config.toml
arch = "convnext"
train_examples = 26041
tokenizer = "char"
init = "orthogonal"
optimizer = "adamw"
learning_rate = 0.0012
beta1 = 0.9
eps = 1e-10
Rows from block 3, named by matrix and row number. Rows with one number belong to one neuron. Each number is 50 + 15 x the weight over the matrix's rms, rounded and kept within 0 to 99. All counts start at 0.
# gate: MLP gate (model.blocks.3.mlp.gate.weight, 1280x320), inputs 192-255
# fc1: MLP up (model.blocks.3.mlp.fc1.weight, 1280x320), inputs 192-255
# fc2: MLP down (model.blocks.3.mlp.fc2.weight, 320x1280, transposed), outputs 192-255
gate.415:26 57 50 41 67 51 61 55 29 27 48 37 39 55 81 45 20 25 62 36 57 46 52 55 47 61 34 39 59 53 76 66 32 40 48 22 76 67 26 46 65 54 52 43 41 58 52 49 56 68 37 25 41 68 54 67 86 40 39 75 40 61 45 58
gate.416:31 57 40 16 65 67 56 42 40 54 56 50 51 46 72 38 46 50 41 54 50 60 34 63 45 63 34 45 62 62 45 63 42 57 56 39 42 53 41 37 48 70 69 64 70 50 52 68 38 36 65 36 38 60 54 61 69 35 35 56 44 66 52 52
gate.417:70 46 53 27 70 58 01 38 17 66 64 70 73 71 41 39 44 81 64 50 57 43 57 68 55 48 47 68 64 55 63 44 32 60 46 40 63 25 85 28 49 54 42 68 81 60 30 14 49 49 28 45 98 37 45 57 82 50 55 23 50 82 27 53
gate.418:62 44 45 55 52 67 46 62 64 52 48 46 44 39 49 43 47 38 33 53 55 81 55 64 50 55 37 48 46 61 65 51 50 50 72 53 80 59 74 74 37 38 70 48 44 61 47 47 85 39 52 37 55 43 43 54 59 53 45 45 50 47 39 53
gate.419:32 50 43 63 61 35 50 74 45 49 44 43 47 51 48 40 40 41 54 54 66 58 60 68 61 60 38 58 50 57 62 48 46 41 55 52 49 49 43 48 55 53 73 18 45 64 58 32 55 32 54 44 96 54 55 69 53 48 47 48 41 57 33 48
gate.420:36 46 30 54 15 48 38 86 67 52 32 42 56 48 66 55 42 59 49 40 40 54 58 49 27 62 00 37 75 63 54 63 80 38 71 85 72 65 53 49 42 32 53 36 34 65 61 62 40 49 53 68 55 59 79 44 47 36 53 67 54 40 52 55
gate.421:43 50 27 44 79 35 50 88 40 36 30 45 52 59 56 46 69 50 46 58 65 47 69 42 39 39 29 36 67 42 48 57 56 38 57 49 49 59 36 47 51 37 51 41 60 64 41 37 50 35 45 54 38 32 64 32 34 52 58 62 59 31 42 52
gate.422:59 65 23 34 48 52 38 35 66 50 24 58 42 33 54 52 50 35 15 54 81 58 35 49 36 54 55 45 49 32 49 58 60 41 55 45 73 67 43 58 56 58 61 46 52 31 46 52 55 48 51 46 46 39 43 37 50 39 30 38 51 47 46 34
gate.423:23 60 33 39 47 53 59 69 70 53 39 49 52 67 88 35 37 46 49 48 71 47 52 46 43 47 26 85 55 57 46 47 50 58 70 23 36 56 53 59 37 66 56 55 64 54 43 57 50 33 60 44 54 67 56 65 63 36 38 58 79 57 47 61
gate.424:54 55 54 51 43 40 53 62 53 61 58 24 48 30 30 44 24 48 62 34 85 64 71 60 45 38 60 56 30 66 53 45 45 32 38 35 77 52 55 69 52 53 52 29 16 31 41 53 60 62 25 21 63 57 26 50 44 38 42 20 58 50 29 67
gate.425:48 73 54 47 51 52 59 32 57 54 41 66 39 44 54 56 56 37 07 58 31 55 60 38 32 75 58 43 48 33 38 44 67 46 59 47 79 37 31 27 78 59 62 68 60 46 36 44 42 48 53 65 39 57 33 49 64 61 72 66 54 45 58 33
gate.426:80 68 64 35 59 47 36 53 50 77 50 52 38 54 46 49 44 30 23 27 53 42 52 53 50 56 33 30 54 37 27 58 56 26 62 61 50 22 56 23 51 54 59 47 89 60 54 40 50 25 92 84 67 23 39 69 55 83 52 54 47 62 85 27
gate.427:52 40 51 71 63 38 63 59 65 50 59 68 91 49 43 47 70 34 48 94 77 44 42 21 61 50 51 47 37 68 54 63 37 53 46 72 46 72 18 37 08 15 53 54 42 69 50 33 25 42 48 41 40 43 46 33 53 38 14 46 46 68 48 66
gate.428:44 45 61 64 46 56 65 51 77 44 55 48 43 70 73 29 44 62 61 07 36 87 54 32 57 59 63 46 41 67 51 49 35 67 38 25 65 41 50 46 40 72 52 41 42 38 56 52 22 65 50 24 83 52 56 78 67 47 67 30 60 34 13 48
gate.429:42 62 63 33 57 44 22 31 71 58 78 38 48 42 57 57 60 71 51 69 64 50 39 41 32 60 40 78 46 46 54 52 40 48 33 52 58 74 03 33 26 28 48 41 70 50 56 58 51 67 50 61 61 51 32 47 44 47 28 57 24 53 51 70
gate.430:30 66 58 38 63 76 82 49 45 51 66 64 52 69 45 39 41 44 44 43 64 55 39 70 61 88 44 43 62 47 48 84 55 45 65 85 42 62 47 50 55 60 65 31 56 64 48 53 49 42 59 55 63 38 66 50 55 74 51 59 53 63 52 49
gate.431:36 41 44 66 61 78 25 38 68 37 46 76 32 64 40 59 25 17 36 56 55 47 65 55 65 48 18 32 48 53 72 63 68 37 57 56 54 60 52 50 49 25 43 48 48 46 41 65 51 44 60 51 55 57 57 18 65 34 59 44 38 52 29 26
gate.432:56 61 78 61 38 60 54 65 40 29 45 58 36 57 54 44 84 62 60 57 37 50 36 49 45 68 60 58 63 46 36 55 47 70 83 59 41 68 52 66 32 30 46 44 38 58 73 41 87 59 37 48 44 48 75 57 39 27 56 64 62 54 58 32
gate.433:28 79 57 41 51 63 43 41 76 64 62 38 55 43 67 66 44 27 35 53 61 65 59 74 40 67 37 64 49 30 70 57 64 20 49 44 28 51 64 64 34 52 69 36 39 47 55 72 50 51 47 41 46 77 30 66 36 46 79 67 24 45 51 68
gate.434:09 55 40 39 68 50 45 66 44 15 60 81 53 35 56 59 69 30 47 56 58 63 38 49 52 16 35 60 36 55 66 61 23 36 44 31 70 46 29 62 41 18 39 44 60 48 22 46 35 53 49 56 41 55 43 45 53 66 51 54 24 56 48 67
gate.435:71 63 11 44 58 78 60 40 57 53 19 48 56 36 52 32 52 57 35 60 30 56 66 54 36 32 40 39 37 31 25 56 60 30 57 57 44 27 62 50 56 66 50 46 59 54 65 65 44 33 54 53 53 19 50 43 40 53 54 36 46 52 33 49
gate.436:90 64 60 61 50 27 66 37 57 46 43 64 60 54 51 28 67 44 40 27 60 85 48 90 68 55 53 77 44 30 48 44 54 47 39 39 64 39 59 43 52 60 46 50 45 59 23 48 44 89 15 39 62 57 61 48 40 42 41 55 57 32 56 43
gate.437:42 48 41 52 58 46 60 50 62 49 38 39 57 54 51 57 23 57 41 31 62 52 47 47 40 56 51 42 60 54 60 46 50 44 37 43 34 61 38 57 61 52 66 47 38 66 43 37 46 34 54 39 48 46 57 47 42 37 63 31 66 51 57 54
gate.438:30 40 37 47 62 36 35 44 33 37 20 57 55 35 58 73 80 31 41 64 37 51 32 42 48 59 45 57 65 70 47 41 52 24 54 59 49 55 47 83 60 36 22 44 49 50 48 37 49 30 61 52 45 22 50 49 53 58 69 39 46 18 62 52
gate.439:71 49 47 26 74 70 37 34 54 53 65 38 40 42 58 70 53 57 51 45 54 62 43 71 50 42 41 48 60 74 54 56 59 64 46 42 45 36 35 51 61 46 37 41 32 59 50 67 46 36 43 34 68 53 49 61 40 13 54 30 41 63 32 49
gate.440:22 50 49 64 61 57 57 39 68 22 44 66 57 62 54 40 80 53 60 47 68 46 48 42 36 40 55 52 38 58 46 36 25 27 58 66 34 87 42 63 33 39 40 64 82 46 52 47 54 50 49 19 50 42 45 41 40 59 54 99 56 50 64 71
gate.441:42 56 50 60 40 25 32 75 65 17 35 64 48 38 36 71 41 88 61 42 45 48 52 50 48 61 48 12 45 44 42 46 50 42 70 70 97 46 24 77 68 43 69 49 38 65 24 45 58 33 61 91 36 20 49 35 24 67 46 33 62 42 44 53
gate.442:75 44 64 44 65 34 58 53 34 80 39 41 37 68 50 27 65 57 33 51 69 49 39 71 53 33 59 41 59 39 17 40 64 33 48 52 40 35 51 46 52 55 43 65 65 50 30 33 40 65 79 75 48 43 48 45 49 88 42 51 70 80 76 24
gate.443:24 17 42 47 53 36 67 71 34 46 42 61 26 51 59 56 41 25 63 53 48 33 52 47 40 54 52 30 64 50 74 52 39 17 52 77 51 57 60 53 44 55 48 37 55 24 41 67 62 08 49 56 26 49 57 24 52 76 50 73 39 43 33 30
gate.444:43 63 28 45 54 56 55 43 73 40 57 61 33 31 49 65 51 38 48 57 59 46 67 76 43 48 40 33 51 66 42 65 50 53 72 73 58 47 55 52 40 55 42 42 62 33 32 81 54 44 46 53 37 46 47 51 43 35 56 64 59 56 54 64
gate.445:33 56 49 46 56 55 20 44 47 42 63 17 56 29 70 68 68 46 37 52 59 50 47 50 59 42 32 43 57 33 41 86 63 46 59 33 35 52 55 46 34 26 60 41 37 71 54 48 49 42 37 65 47 58 49 61 38 37 59 32 50 54 46 66
gate.446:51 35 52 48 39 46 64 68 48 40 34 46 59 30 58 65 32 49 53 28 38 39 60 42 28 20 48 54 41 43 68 50 36 38 38 46 33 34 32 40 68 49 46 34 56 52 37 55 50 54 48 49 10 63 35 52 43 47 50 29 33 61 59 48
gate.447:58 82 22 56 35 76 53 55 57 59 21 47 53 45 70 40 38 67 30 38 59 49 54 56 43 61 52 42 38 34 17 46 56 41 40 50 53 40 43 56 58 51 52 31 59 33 68 71 57 37 59 68 30 54 58 56 36 81 45 46 64 26 45 54
gate.448:46 47 39 16 67 59 21 65 54 68 65 27 12 69 63 59 74 38 35 60 64 36 40 61 75 54 34 39 38 52 53 34 58 50 60 51 14 44 44 21 29 58 78 37 66 55 46 73 59 29 48 54 49 47 47 77 53 24 59 80 81 62 52 48
gate.449:49 36 80 47 48 27 45 61 42 54 45 28 55 35 45 44 36 58 48 44 45 49 64 71 57 48 41 37 49 57 61 54 34 64 61 65 61 49 14 33 70 43 73 55 43 76 53 62 45 68 56 75 37 52 44 41 21 50 35 63 80 96 56 59
fc1.415:31 36 51 48 46 60 63 76 45 21 40 27 03 55 71 58 26 15 76 48 22 32 54 45 47 39 37 42 41 63 66 40 26 50 51 25 73 65 14 56 71 76 69 42 35 40 39 59 39 55 34 20 41 56 45 56 60 38 39 59 42 39 45 42
fc1.416:54 79 53 52 70 43 52 60 78 49 65 43 66 63 62 61 47 61 57 27 82 61 55 50 42 30 50 69 44 63 52 69 54 37 45 60 59 55 64 57 26 33 59 63 41 45 58 59 38 70 53 40 80 42 40 46 27 62 42 36 61 49 24 73
fc1.417:38 34 57 71 29 44 43 46 41 24 47 74 76 25 49 82 69 14 72 41 51 46 44 55 29 62 37 68 49 43 77 64 20 53 70 48 29 50 45 54 46 45 78 43 73 78 36 68 42 27 41 31 68 41 68 55 40 65 38 99 66 45 66 91
fc1.418:69 37 59 68 51 48 74 62 79 61 33 45 38 36 59 50 43 39 52 63 53 46 53 73 55 39 59 42 39 54 60 41 55 54 59 62 51 54 44 51 54 51 61 46 44 65 44 54 64 42 49 53 43 60 37 33 38 38 48 40 52 45 44 47
fc1.419:35 58 52 67 71 40 31 78 52 54 42 48 41 58 37 52 63 45 60 49 75 46 42 56 63 60 56 72 56 52 56 48 33 59 62 79 46 42 42 59 41 55 55 44 41 64 67 21 80 43 65 48 98 41 54 51 50 41 31 38 58 66 45 46
fc1.420:48 57 63 82 66 46 51 35 67 51 56 64 70 60 39 70 33 31 51 48 62 20 55 70 54 56 65 46 49 44 57 55 23 64 52 27 18 44 58 58 45 58 71 49 61 64 43 32 45 32 54 43 59 50 43 59 48 51 52 49 31 40 50 55
fc1.421:45 41 41 42 74 58 59 66 14 43 51 51 44 44 52 42 43 41 53 60 61 45 73 41 31 49 56 34 60 46 60 25 51 30 27 60 30 62 29 53 51 49 57 54 62 42 43 48 60 42 49 41 48 41 64 23 51 43 65 58 20 68 46 46
fc1.422:48 55 32 44 41 29 28 36 60 51 28 62 32 46 46 53 49 35 31 43 94 50 30 52 44 73 64 64 60 40 52 54 58 55 53 39 56 69 48 60 62 52 69 48 73 28 42 45 60 53 54 52 64 54 42 59 51 65 38 33 41 45 51 31
fc1.423:50 56 25 38 35 44 55 53 47 41 61 58 32 39 41 17 68 63 71 58 74 63 71 54 11 51 46 46 44 58 40 46 36 53 44 24 50 36 55 63 30 59 49 33 40 34 50 61 47 42 19 46 55 49 55 60 54 37 62 59 58 48 48 42
fc1.424:68 51 51 51 64 45 49 81 52 57 29 49 65 73 61 45 76 62 22 80 43 42 36 50 65 45 55 58 44 46 74 61 46 30 63 41 56 48 17 53 49 29 56 39 49 46 42 41 53 60 80 47 47 72 56 39 58 59 39 51 80 40 44 46
fc1.425:48 51 55 55 44 39 66 31 63 49 48 63 53 58 55 43 65 44 45 79 39 63 46 37 60 55 57 65 50 53 63 45 51 48 36 52 70 56 50 47 44 60 49 48 55 52 47 57 51 54 40 61 32 55 50 55 71 47 58 57 32 39 46 43
fc1.426:52 84 17 41 46 52 55 54 54 57 62 45 58 39 49 71 65 56 53 52 53 52 55 37 16 41 60 33 39 50 28 25 60 24 59 41 54 64 59 53 30 32 48 51 54 55 36 48 43 39 52 44 54 40 25 86 39 47 71 37 42 50 49 49
fc1.427:33 35 46 34 46 34 29 55 35 59 69 22 50 56 68 55 76 49 47 33 45 55 42 67 55 45 44 44 61 52 39 58 54 49 43 42 39 48 67 33 60 69 71 44 54 56 59 64 30 24 47 26 56 42 48 71 63 69 75 63 49 20 48 47
fc1.428:49 48 57 34 19 45 50 65 47 54 45 29 32 37 43 51 28 29 74 65 34 16 60 30 40 51 61 55 45 65 45 48 44 42 71 42 42 54 69 15 50 66 68 40 07 28 36 42 29 26 45 47 34 33 31 53 55 51 72 31 48 42 27 58
fc1.429:51 30 57 45 44 47 26 64 58 75 24 35 68 69 29 67 53 66 36 36 57 44 50 57 56 46 42 38 63 67 37 43 80 73 50 79 48 50 53 54 58 32 40 74 61 58 66 68 45 37 77 68 73 65 65 43 66 61 63 62 52 47 34 17
fc1.430:44 20 80 54 33 65 75 67 06 43 40 61 49 51 40 43 34 30 43 42 31 19 33 65 72 73 78 69 30 29 54 50 31 73 41 72 22 52 35 62 83 98 46 46 23 39 49 48 58 67 44 53 45 52 52 46 79 43 92 48 58 39 62 27
fc1.431:41 62 28 46 69 72 49 58 43 47 54 35 50 57 51 51 44 53 49 48 70 45 52 67 60 58 30 60 57 46 54 50 49 42 52 21 39 63 64 69 57 59 82 32 53 58 76 45 60 30 52 52 59 54 60 48 53 19 50 50 61 19 56 59
fc1.432:72 40 67 60 28 31 56 56 52 35 23 55 35 41 46 39 56 61 60 22 56 45 39 46 53 77 65 63 53 38 35 56 77 68 76 60 44 66 44 59 43 45 50 41 32 35 56 46 71 68 48 68 44 48 76 54 34 52 51 61 68 66 75 32
fc1.433:52 55 60 57 69 32 53 63 83 60 40 24 42 33 52 43 45 65 65 61 73 22 26 75 36 50 46 57 27 71 63 58 41 48 61 29 38 54 44 71 55 44 45 64 12 35 37 74 67 41 21 56 47 65 25 60 11 48 45 44 54 78 29 56
fc1.434:54 46 45 07 56 49 64 56 60 36 76 53 27 36 34 18 50 59 80 41 49 56 26 33 37 33 12 31 52 75 30 75 51 54 47 25 53 38 50 40 72 27 92 40 59 67 38 77 31 44 30 36 69 51 56 61 68 29 47 57 44 79 28 63
fc1.435:51 71 69 30 28 51 36 36 54 41 57 59 66 33 64 48 44 77 40 60 41 23 43 63 20 47 28 60 36 39 49 71 54 42 50 55 43 49 48 54 59 55 53 55 48 47 75 53 26 56 56 38 39 59 64 57 43 40 52 57 31 35 34 60
fc1.436:50 51 31 42 47 53 32 51 48 38 59 61 51 56 23 36 22 55 84 75 56 43 68 31 40 45 49 40 50 69 55 46 25 53 56 37 66 50 49 24 92 34 43 61 45 63 51 24 48 43 49 49 55 62 22 66 49 65 33 57 40 51 38 53
fc1.437:35 49 58 35 50 42 57 41 52 49 35 33 49 61 40 46 40 60 56 46 60 53 49 57 52 56 34 46 51 52 61 58 53 42 39 20 43 54 38 54 63 65 64 42 32 53 59 53 58 54 52 45 58 53 52 42 66 53 63 40 71 48 50 59
fc1.438:35 65 30 32 17 50 57 61 62 41 78 63 39 20 53 43 55 72 57 53 12 43 63 55 27 42 68 50 39 38 32 50 54 73 44 47 48 32 67 25 38 43 41 29 48 27 27 68 34 45 47 57 29 47 63 44 48 30 37 33 47 62 53 43
fc1.439:54 33 53 45 73 62 37 44 45 41 45 45 51 48 55 66 53 51 32 41 45 58 40 68 49 49 44 52 51 60 72 52 47 47 49 47 50 24 31 53 77 63 28 26 42 64 45 66 51 48 37 45 64 51 56 45 34 18 63 32 50 57 36 46
fc1.440:38 48 34 61 44 63 46 90 59 47 41 43 39 25 51 44 77 43 49 51 66 40 46 32 44 43 58 65 09 43 61 31 48 22 52 44 47 74 41 62 34 68 43 47 58 39 44 54 63 42 49 17 36 58 30 61 47 39 44 64 53 58 67 46
fc1.441:41 27 64 44 41 40 07 51 55 33 58 48 59 63 36 66 48 61 33 40 66 77 30 42 58 46 46 64 67 61 60 76 55 57 64 50 52 63 52 73 38 43 35 41 29 61 52 54 35 63 54 46 66 71 51 66 18 38 78 42 53 42 41 59
fc1.442:66 66 33 54 53 53 54 61 57 55 56 58 74 51 40 58 70 61 49 52 62 40 28 43 58 56 48 74 53 61 41 55 47 62 69 57 61 66 62 63 10 47 59 70 45 45 33 63 56 57 49 44 63 22 45 42 45 41 35 35 58 58 71 47
fc1.443:70 66 56 68 44 42 42 46 36 53 61 48 56 69 51 63 92 64 59 25 47 84 49 52 66 53 53 37 49 25 36 50 62 66 73 32 68 40 87 67 37 39 52 48 39 71 36 47 63 69 54 74 73 50 63 60 43 48 39 69 70 35 67 59
fc1.444:28 56 57 68 24 78 70 06 72 32 57 56 23 13 53 64 63 42 13 47 39 55 71 53 34 71 45 40 26 44 55 35 61 51 51 54 63 41 77 49 36 63 70 39 50 11 47 60 62 56 35 53 41 46 34 26 53 35 63 35 47 29 40 07
fc1.445:49 53 38 51 41 49 55 68 28 62 57 82 49 58 42 29 38 59 50 60 39 41 67 35 36 56 53 43 58 52 52 46 50 40 45 77 58 78 63 44 39 62 27 77 66 08 46 76 60 56 71 60 05 31 68 18 43 78 57 57 58 59 78 41
fc1.446:49 55 57 46 56 53 56 29 58 41 70 54 57 55 57 32 60 62 51 58 61 44 69 46 55 51 46 38 70 68 53 58 58 60 53 55 37 61 60 13 26 52 51 69 36 42 56 46 58 58 44 42 66 47 57 49 31 53 65 37 56 65 53 65
fc1.447:34 44 61 45 68 16 32 46 40 40 79 62 51 68 23 56 52 40 82 58 56 69 43 49 81 74 37 58 56 68 63 64 34 54 45 54 36 74 33 56 35 38 50 53 57 52 35 54 51 48 49 44 73 40 58 60 71 53 52 69 42 56 82 55
fc1.448:41 37 41 36 63 59 34 58 83 69 26 30 25 57 36 43 92 54 37 61 50 31 27 73 49 36 53 27 53 57 48 14 67 68 70 56 29 62 49 45 30 68 78 55 54 50 31 56 62 23 74 57 40 49 33 74 57 25 42 48 82 57 46 12
fc1.449:49 61 41 54 46 68 53 37 43 17 50 77 34 52 43 48 52 50 58 50 54 47 26 48 31 66 54 54 55 56 50 53 46 28 41 37 42 61 49 67 45 49 14 35 63 48 51 39 44 47 53 58 60 61 39 47 56 52 55 65 29 39 68 45
fc2.415:22 64 50 42 49 82 57 39 32 73 22 67 49 40 25 35 55 43 68 51 76 28 02 42 20 79 70 46 33 29 22 36 79 35 35 76 41 20 38 48 24 77 63 48 52 51 57 36 68 50 17 68 74 68 66 42 66 83 67 66 37 48 42 46
fc2.416:35 52 39 72 53 63 54 65 58 43 59 67 67 54 49 57 62 69 21 53 45 60 52 49 40 76 50 50 50 50 31 63 52 61 37 70 40 42 59 31 64 44 59 63 26 62 48 45 61 44 48 42 38 44 48 55 57 58 33 63 33 30 60 33
fc2.417:32 78 63 79 56 21 23 56 34 46 65 40 75 56 69 58 66 32 57 45 59 63 44 49 60 03 51 42 37 67 55 55 69 52 62 53 30 17 43 38 39 53 46 38 83 23 43 65 43 55 41 42 38 36 60 83 27 79 67 68 49 22 68 62
fc2.418:36 53 37 57 67 64 48 65 78 59 50 27 19 38 75 50 71 50 36 68 47 60 33 46 63 40 71 49 15 48 40 41 49 57 28 42 48 42 47 38 46 78 40 65 51 67 47 55 33 42 59 65 58 69 26 38 73 43 38 61 42 47 31 64
fc2.419:64 70 49 56 56 38 59 37 50 54 61 37 41 54 84 26 44 33 64 44 56 78 43 74 38 33 45 45 30 51 51 65 59 55 38 28 39 62 45 40 38 35 67 45 85 33 60 46 42 41 58 46 41 55 55 70 14 33 51 55 48 36 45 51
fc2.420:39 33 56 55 20 55 44 70 42 47 19 41 57 63 51 45 38 74 69 25 34 33 60 70 44 35 30 27 42 60 48 48 47 55 62 49 64 48 54 28 75 42 64 63 69 69 48 58 58 69 64 46 22 22 43 35 41 83 39 42 46 39 55 40
fc2.421:60 63 47 29 46 36 55 17 49 68 63 52 57 48 34 63 53 54 49 67 45 59 37 48 52 60 38 57 58 47 52 43 41 83 47 43 65 55 35 47 57 64 40 51 40 50 43 49 54 18 35 50 49 52 41 40 43 36 56 47 67 69 40 44
fc2.422:47 45 50 57 56 39 47 72 34 58 48 50 47 50 56 48 66 51 37 59 59 46 49 57 46 67 77 63 47 52 46 38 54 24 68 55 53 60 60 68 48 47 48 44 40 38 45 61 39 35 46 45 50 60 47 63 47 55 52 51 35 48 58 56
fc2.423:31 40 24 28 46 53 74 41 37 44 53 58 52 40 42 46 60 55 48 45 69 30 33 60 70 49 71 78 51 43 53 37 41 37 53 38 48 48 50 56 71 77 44 58 59 50 40 60 47 44 59 86 32 47 28 45 42 32 42 77 58 39 31 40
fc2.424:36 65 58 49 66 45 36 68 49 47 44 67 57 54 29 47 50 35 40 69 37 48 74 43 57 51 45 57 42 46 24 73 64 38 53 34 56 45 33 33 47 53 77 38 69 62 47 54 51 55 46 40 38 42 60 40 65 53 39 75 70 43 71 68
fc2.425:28 64 39 64 42 50 44 46 40 46 50 43 20 61 43 73 65 57 23 65 58 49 39 41 33 50 54 40 46 72 34 54 68 59 35 52 42 40 61 30 68 41 39 50 67 54 53 28 34 43 52 58 73 27 66 64 40 61 70 43 47 50 39 52
fc2.426:29 53 33 57 45 66 60 27 49 32 73 65 37 31 71 50 70 69 53 72 52 48 45 69 29 50 57 20 41 49 51 79 62 78 55 68 45 47 32 24 55 35 53 73 44 80 67 54 53 47 36 38 54 38 29 34 54 34 50 60 52 26 41 18
fc2.427:73 51 40 57 42 36 55 61 42 64 41 32 63 51 66 43 57 27 54 46 53 63 56 73 42 51 47 41 72 59 44 63 63 59 45 42 55 52 70 46 32 40 41 35 42 46 32 68 59 55 35 48 59 42 72 60 51 49 44 36 51 47 38 81
fc2.428:57 36 45 34 41 32 38 62 34 46 35 93 57 44 55 37 50 38 57 51 55 49 22 67 33 44 51 44 62 54 39 43 44 23 22 59 38 39 74 69 46 51 60 40 55 23 34 32 60 49 32 55 77 55 67 81 30 62 45 61 42 31 51 54
fc2.429:21 56 26 49 37 72 63 56 31 13 83 68 39 13 49 52 53 46 41 66 44 53 60 47 47 63 38 56 51 48 67 33 35 29 46 73 39 46 60 40 27 62 46 42 55 47 62 41 40 41 70 37 55 28 50 69 29 50 43 50 24 53 67 31
fc2.430:65 46 42 54 52 41 63 19 73 68 31 61 40 37 63 36 25 47 47 48 47 59 63 79 67 17 50 53 60 59 54 28 16 28 63 47 49 63 41 57 48 23 51 55 50 52 42 17 50 35 68 33 57 56 71 82 37 16 70 33 62 35 57 47
fc2.431:67 47 46 85 44 47 51 46 45 43 61 39 65 74 65 71 41 57 39 40 55 49 43 48 69 37 56 48 52 35 33 72 46 59 49 55 25 42 51 65 41 55 32 45 60 51 54 44 63 52 66 53 28 64 24 49 37 50 41 66 52 39 34 29
fc2.432:35 59 44 53 57 22 42 54 73 35 51 22 48 63 66 33 54 41 31 75 38 64 99 55 39 56 40 36 67 49 54 62 63 57 28 50 69 69 68 00 49 46 62 45 63 54 51 50 22 28 51 72 55 38 50 63 47 28 47 58 60 41 53 55
fc2.433:61 62 17 35 60 50 42 60 76 31 32 63 43 48 66 66 52 34 45 75 67 62 74 46 75 47 63 59 59 45 63 31 59 47 56 52 48 36 37 56 45 50 47 56 63 44 55 84 15 37 24 43 73 63 32 87 39 23 28 61 50 54 64 58
fc2.434:70 56 58 39 48 99 70 28 44 64 21 53 80 34 40 38 40 53 76 31 57 39 42 21 45 69 60 71 31 47 77 74 78 67 69 66 58 62 30 58 47 59 59 40 42 57 75 65 94 59 21 57 62 57 61 33 63 46 49 70 78 43 11 48
fc2.435:33 30 64 70 66 72 78 47 46 47 68 40 49 36 59 43 45 73 55 50 42 36 30 32 53 65 68 47 48 70 53 44 23 56 59 74 49 55 46 59 50 49 39 43 60 48 34 27 54 37 59 57 48 53 53 43 60 26 15 46 54 43 52 36
fc2.436:57 64 45 68 53 48 29 51 20 48 33 54 30 58 61 52 46 53 76 66 53 79 64 50 30 53 44 59 43 48 51 68 63 46 56 58 50 59 44 50 31 43 49 49 49 39 48 40 50 54 41 38 65 58 69 67 38 57 52 46 65 47 47 56
fc2.437:52 57 70 45 66 47 51 40 49 53 40 47 43 71 50 56 75 46 30 63 53 53 47 37 46 53 44 34 33 42 41 50 56 55 47 58 62 44 55 52 45 49 46 47 42 49 60 53 55 27 47 56 40 53 55 51 63 53 51 42 63 53 42 47
fc2.438:47 12 57 72 31 78 62 38 60 48 41 27 53 57 51 52 53 56 59 57 59 61 79 39 83 47 72 50 36 57 69 49 62 86 49 34 58 54 53 50 59 31 11 52 69 52 61 64 56 61 36 31 51 52 12 33 48 66 25 72 44 43 34 43
fc2.439:48 46 75 43 61 52 36 36 46 58 74 61 43 32 32 59 44 58 44 40 44 38 46 35 48 58 43 53 44 66 76 41 32 36 39 53 47 85 43 55 52 59 41 47 44 57 53 43 53 45 59 50 45 32 33 50 57 34 37 44 59 35 44 42
fc2.440:54 58 51 61 49 42 29 50 43 43 58 53 73 43 43 42 35 38 44 58 51 49 36 43 42 37 55 63 32 48 62 56 58 57 45 23 67 30 44 40 53 46 50 62 36 25 64 50 53 61 53 63 61 56 52 41 73 61 65 37 51 64 50 46
fc2.441:34 57 49 49 58 64 03 47 56 39 40 49 32 32 52 56 40 52 35 71 75 30 50 42 53 63 58 49 53 55 54 46 42 39 45 16 38 51 53 55 63 29 54 50 53 33 53 45 27 47 29 21 64 50 48 40 75 56 80 79 22 72 30 48
fc2.442:42 40 18 34 38 70 57 38 73 42 38 62 50 21 22 59 62 53 32 56 63 43 67 66 49 51 50 50 55 55 42 36 45 36 55 56 51 40 77 55 85 55 56 72 51 66 49 53 30 36 35 54 50 37 31 53 65 54 62 55 25 36 53 66
fc2.443:77 41 37 49 32 22 21 67 55 42 41 88 47 51 69 53 41 48 42 53 38 64 84 50 37 41 35 61 39 51 51 48 28 54 41 65 27 48 69 39 62 54 57 54 54 46 53 77 42 45 52 48 41 62 47 65 41 54 35 73 69 35 99 67
fc2.444:29 58 32 25 50 45 47 27 43 40 59 57 55 28 45 25 47 63 71 54 45 42 64 60 93 63 47 37 55 48 50 57 69 66 41 70 43 28 37 75 63 85 78 48 71 27 29 64 67 42 55 54 09 51 28 50 60 37 52 71 57 34 62 29
fc2.445:31 30 69 43 49 40 32 41 36 29 33 65 63 41 55 52 67 60 41 28 68 53 24 39 33 45 50 42 57 68 31 75 64 73 29 21 43 52 53 28 43 39 23 70 49 32 46 56 57 70 37 55 63 25 70 14 69 49 55 44 56 40 37 31
fc2.446:48 43 43 62 52 44 52 55 72 40 59 63 47 62 57 57 62 59 41 49 42 51 72 55 56 39 44 43 60 51 40 40 39 37 44 44 39 39 52 60 73 42 49 69 50 65 36 63 39 47 61 37 47 57 12 47 57 56 49 40 34 43 62 54
fc2.447:34 28 45 42 49 45 40 54 49 73 20 47 42 61 37 54 70 38 47 68 77 60 79 90 27 49 46 54 42 71 34 43 64 60 55 19 37 46 62 23 65 61 63 74 57 26 46 66 43 54 44 74 62 44 44 54 43 75 67 30 34 37 33 76
fc2.448:43 57 50 67 89 67 61 43 52 44 53 61 19 62 82 63 64 49 62 81 60 46 40 42 70 36 79 40 41 43 46 66 45 65 56 67 47 62 48 38 64 74 34 71 59 27 44 70 35 15 82 44 36 35 22 43 38 23 37 79 19 21 36 42
fc2.449:60 50 46 44 43 25 35 35 57 71 42 57 44 47 54 38 26 63 41 51 68 63 49 33 40 52 51 55 57 54 43 38 42 35 25 12 38 52 75 53 57 36 56 50 63 55 28 30 26 57 37 50 76 38 80 53 78 20 65 65 53 73 20 39